Weights of a small image classifier.
Training: adamw at rate 0.005, batches of 256.
Data: trained on close-ups of made-up surfaces with and without defects, 101725 training examples, 40.3 epochs.
Rows from block 4 of a small image classifier, named by matrix and row number. Rows with one number belong to one channel. Each number is 128 + 32 x the weight over its row's rms, rounded and kept within 0 to 255. All counts start at 0.
After each channel's rows are labels from the 100 images, of 14848, where the channel reaches its highest value: "patch colour" is the nearest of a few named colours to the mean colour under the peak. Only what is clearly more common there than usual is listed. The data: close-ups of made-up surfaces with and without defects. In brackets: how many of the 100, against the usual share in percent.
# convs1: grouped (16 groups) 3x3 conv (model.blocks.4.convs.1.weight, 224x14x3x3), inputs within the group 0-13, a 3x3 kernel for each
# convs2: expand pointwise conv (model.blocks.4.convs.2.weight, 448x224x1x1, transposed), outputs 0-111

convs1.0 [ 85 102 104 112 115  92 135 182 139 149 176 165 113  85 131 118 123 127 173 181 166 141 107 122 112  88  94 110 118  92 128 129 132 200 187 154 186 166 143 142 116  99 110  90 101 105 148 192  91 111 125  66 126 114  74 116 148 113 121 139 111 163 163 195 159 117 152  83  89 143  85 103  87  94 115 115 110 134 167 182 172 150 176 162 119  88 127 119 117 125  96 147 197  86 118 125  56 108 121  99  90  94 103 111  98 155 168 140 103 143 185  90 113 131  67 139 110 137 103 141 147 141 183 107  76 154]
convs2.0 [165 146  84  61  83  77  68 167 142 141 127 120  55 115 120  78  84 128 143 128 151 170  76 136  77 109 135 117 124 110 108 121  19 132 153 113 136 151 118 146  60 121 137 121 140 143 139  76 122 146 166 110 118 110 111 124 133 145 176 130 105 121 157 129 122 146 146 129 106 110 104 121 158 152  86 184 131 136 155  69  65  97 130  94  85 165  77 166 152 127 110 123 121 126 135 115 163 131  99 118 134 125 124 129 117 116 144 153  63 127 159 139]
patch colour: brown (62 vs 27.3)

convs1.212 [ 93 101  97  60  95 102  79 110 151 100 113 153 111 135 144  98 130 154 121 100 172 106 121 164  89 129 172 132 110 149 129 139 138 142 113  90  54 113 114  45  89 122  81 115 162  90 142 125  67  96 126  86 127 168  98 154 126  76 102 134  84 125 161  79 107 111 115 131 151  75  92 170 139 133 179 135 107 176 120 112 119 181 153 122 184 152  87 152 118 116 108 123 136 142 148 129 103 112 143  99 169 172  86 117 155 124 167 178 109 164 183  66 107 177  78 146 170  83 125 141  85 121 153  99 144 202]
convs2.212 [162 107 120  75 124 162  86 181 170 147 186  96  83 100 106 155  79 122 116 143 203 203  86 152 138 170 105  85 101 166 167 170  85 141 183  73 167  75 152 128 150 145 153 144 109  85 107  76  32 126 102 148  75  82 191  95 100 129 107 152 140 129 106 141 119 158 139 137 122 128 126 131 139 158 148 143  54 125 149  87  75 183 126 122 148 126 165 104 115 115 152 113 176 138 125 186 159 176  75 134  88  99 149 135 144 132 163 171  91 140 145 106]
patch colour: brown (83 vs 27.3)

convs1.65 [125 123 123 134 120 129 121 141 154 176 183 188  97 107 143  99 101 125 118  84 128 130 105  82 123 158  89 177 129  90 157 125  89 208 169 126  99  89  98  81 124 126  75 103 113 126 182 199  86 108 173  87 127 142 112 144  82 116 116  84  95  89  74 112 107  82 102 133 123  93  99 115 128  96  81 133 115 137 137 147 166 194 177 149 134 163 136  61  52  71 153 158 167 135 120 128 100 129  93 155 151 102 126 138 101 107  96  85 132 104 132 132 120  88 145 142  65  96 112 180 111 101 113 135 130  62]
convs2.65 [151  86 103  99 122  86  49 170 192 124 169 133 123  39 107 128  61 121  88 123 156 137  95 184  78 153 120 102 113 126  80 140  74 121 185 110 168 122 108  71  84 107 125 153 158  69  82 104 134 106 124 202 160 125 131  82 109 177  97 114  99 136 119 137  82 168 152 113 128 160 113 141 143 159 168 120 147 212 143 130 101 120 130 174 130 135 142 167 182  84 165 111 118 131 130  95 175 108  86 138 139  99 146 122 187 113 157 162 146  97 144 144]
patch colour: brown (77 vs 27.3)

convs1.178 [160 140  98 163 124 137 116 141 146  81 126 158  97 153 183 113 115 165 111 174 188 105 118 128 139 112 168  85 119 146  93 154 186 110 114 174  80 115 153  56 137 187  95 112 175  86 138  95 143 143  94 149 165  54 151 114  78 130 131 159  93 137 156  83  86  76 116 135 133 106 150 142 186 167 124 211 128  97 186 131 148 129  81  79  97 125 158  80 137 161  94 119 100 119 158 131 123 161 139  86  92  72 104 137 136 101 149 147  67 116 134  81 160 183  96 121 164 140 120 113 166 123 110 158 126 104]
convs2.178 [ 80 102 176 115 139 134 131 116 107  96 153  94 141 151 111 152  66 101 184 151 151 146 140  90 134 142 138  86  81 153 132 143 137 191 102  98  92 123 151 195 167 146 132 139  86 196 148 147 138 111 192 182 120  48 146  82 120 107 157 105  98 174 111 146 141  63 151 147 106  87 168 108 144  98 103 138 108  52 119 147  80 146 141 134 105 128 140  73  85 110  87 157  99 107 134 165  71 121 183 126 157  93 141 176 103 154 159  54 129 163  98 155]
patch colour: green (50 vs 12.1)

convs1.71 [119 130 122 179 140 143 216 172 154  85 117 121 113 115 126 177 180 164 145 147 164 196 165 168 183 158 165 145 155 154 164 145 154 163 154 159 147 154 151 164 134 148 168 150 149 129 134 140 173 152 147 184 171 171 110 105  73 125 129  96 130  99 105 109 128 118 111 173 140 147 165 144 106 110  84 105 118  73  78  85  88  92 109  86  93 112  87 118  98 104  94 121 104 163 126 137 239 212 169 152 139 120 131 106 107  79 117 112 139 135 157 115 126 156 108 137 152 163 100 145 160 142 127 174 133 140]
convs2.71 [168  83 157 100  83 147  85 165 104  72  74 123  85 158 128 103 108 125  57 128 117 131 108 106  74 121 144  90 167 144 136 181  86  60 160 120 157  82 146 114  61 119  84  90 136  93 133 129 110 109  81 111 108 115 119 102 104 177 149 155 135  93  91 146 122 151 143 131 151 112 152 146 117 128 117 103 170 172 142 122 114 130 118 112 102 134  82 114 115 124 100  74  79 152 105 118 158  99 119 106 127 103  69 119  85 139 104 165 116 146  50  65]
patch colour: brown (59 vs 27.3)

convs1.44 [132 173 155 106 114 128 126 110 128 128 209 162  74 110 150 109 127 107 137 209 151  95 118 139  75 115 136  74  82  80  90 134 103  81  92  82 151 100 104 147 129 130 153 115 105 149 201 147 115 119 147 122 117 106 139 188 147  76 107 161 123 137 112 131 194 152  72 106 124  90 130 128 125 175 153 110 108 105 133 126 113 193 200 139 131 120 151  88  97 102  59 107 150  48 103 139  86  87 158 198 156 127 174 114 120 154 124 133  99 144 112  81  98  72 158 121 118 148 161 153 101 116 112 105 112 131]
convs2.44 [135 103 147 159 140  74 135 142 128 102 173 134 101 151  63 132 123 143 124 159 137 106 162 193 148 136 148  58 125 103 152 109 102 129 158 136  99 129  78 142 147 162 131 139 158 140 114 133 130  76 119  94  94 125  75  67 104  90  82 127 168 160  92 105 168 173 131 133 151  86 133 111 104 127 187 162 123 105 134 167  83 177 108 172 141 100 159  87  92  96 132 119 153 167 141 148 116  71 147 132 135 137 133 177 170 168 140 135  39 155  90 151]
patch colour: brown (94 vs 27.3)

convs1.73 [ 99 138 117 146 126 132 157 179 174 106  99 123 160 106 120 214 184 155 172 148 132 174 140 137 161 142 140 159 142 132 176 127 117 169 147 127 169 139 124 192 116 112 163 143 128  94 136 136 161 120 136 150 169 161 123  95  67 143 112  87 159 129  98  64 131  83  85 144 157 134 146 180 143 119 118 103 109 113  32  59 125 108  86  93 139 112  98 170 141 113  99 105 102 168 105 114 175 180 171 173 173 168 133 155 108  53 117  98  88 125 145 116 166 166 113 142 152 169 135 104 186 108 120 172 146 122]
convs2.73 [178 108 129  76  90  82 100 189 141  89  88 120  59 132 134  83  43 153 101  99 140 148 111 108  51 144 165 109  76 135 104 197  48 101 166 102 124 113 159 131  72  83 125  78 145 106 155 114 114 112 116  98 120 126 123  78 123 153 147 118 114 116  99 136 107 153 117 125 134  99 173 156 116 138 103 114 167 150 166 107 107 158  55 107 123 159  97 188 121  89 142  49  63 124 134  83 171 148 126 136  84  38 101 118  87 121 126 156 114 139 118 111]
patch colour: brown (60 vs 27.3)

convs1.223 [110 142  99  93 112 123 134 127 156  98 129 152  85 146 126 120 114 120  90 118 186  50 144 152  63  71 134 157 134 109 145 145  95 150 128  74 106 146 133  85  95 137 118 128 162 115 153 147  82  80 130  83  97 164 111 150 159  75  76 145  86  94 174 128 108 108 139 164 103  80 133 112 154 168 148 136 133 127 120 101 113 117 134  88 114 143 100  80 142  99 116 139  97 131 162  91  80 114  75 118 103 207 139  78 177 142  92 168 112 115 219 111  70 190 103  76 161  79 125 163  88 109 143 114  95 155]
convs2.223 [169 138  93  83 132 155 130 144 171 132 168 111 109  60 113 128 125 132 132 111 126 177  62 174 161 146 155  66  82 153 119 142  83 119 160 115 184  92 105  98 112 128 161 116 167  98  45  81  97 170 142 133  91 123 170 100 118 128 163 133 128 124 147 146  43 144 126 108 122  84  66 114 179 163 129 123  91 124 134 105 120 194 167 119 111 145 140 109 144 113 124 124 246 106 129 146 135 125  98  88 131 164 129 102 179 112 185 128  51  98 158 124]
patch colour: brown (84 vs 27.3)

convs1.104 [129 161 144 119  98 105 107 130 148 124 115 115 146  89 133 110 112  78 126  98 140 142 135 195 106 103 105 114  90 138 150 126 156 121 123 123 112 132 124 150  86 131 143 156 154 161 186 189 124 133 104  94 105 133  95  82 111  64 128 127 135 131 151 180 146 178 129 159  92 101  74  39 143  86 121 144 173 167 124 125  61 102 100  87  85 130 147 164 151 142 170 209 193 135 124  97 113 105 127 170 158 183  92 143 132  52  77  98 138 103  69 119 166 181 125 131 156 152 149 180 112 136 129  73  93 101]
convs2.104 [ 69  42 112 127 125  74 141 117 198 109 111 133 112 149 123 180 118  97 138 134  89  93 141 143 111 122 152 125 108  97 146 119 121 185 106  58  97 124 148 158 109 142  93 175 149 137 145 125 156 112 175 112 164 152  30  85 101 113 108 147 128 176  27 113 142  76  90 146 108 144  65 175 105 115 152 113 136 121 158 123 134 139 108 170 106  83 159  86  46 104 103 118 125 141 137  94 137 122 119 113  95  89 147 145 111 163 148 139 129 162 100 161]
patch colour: green (35 vs 12.1)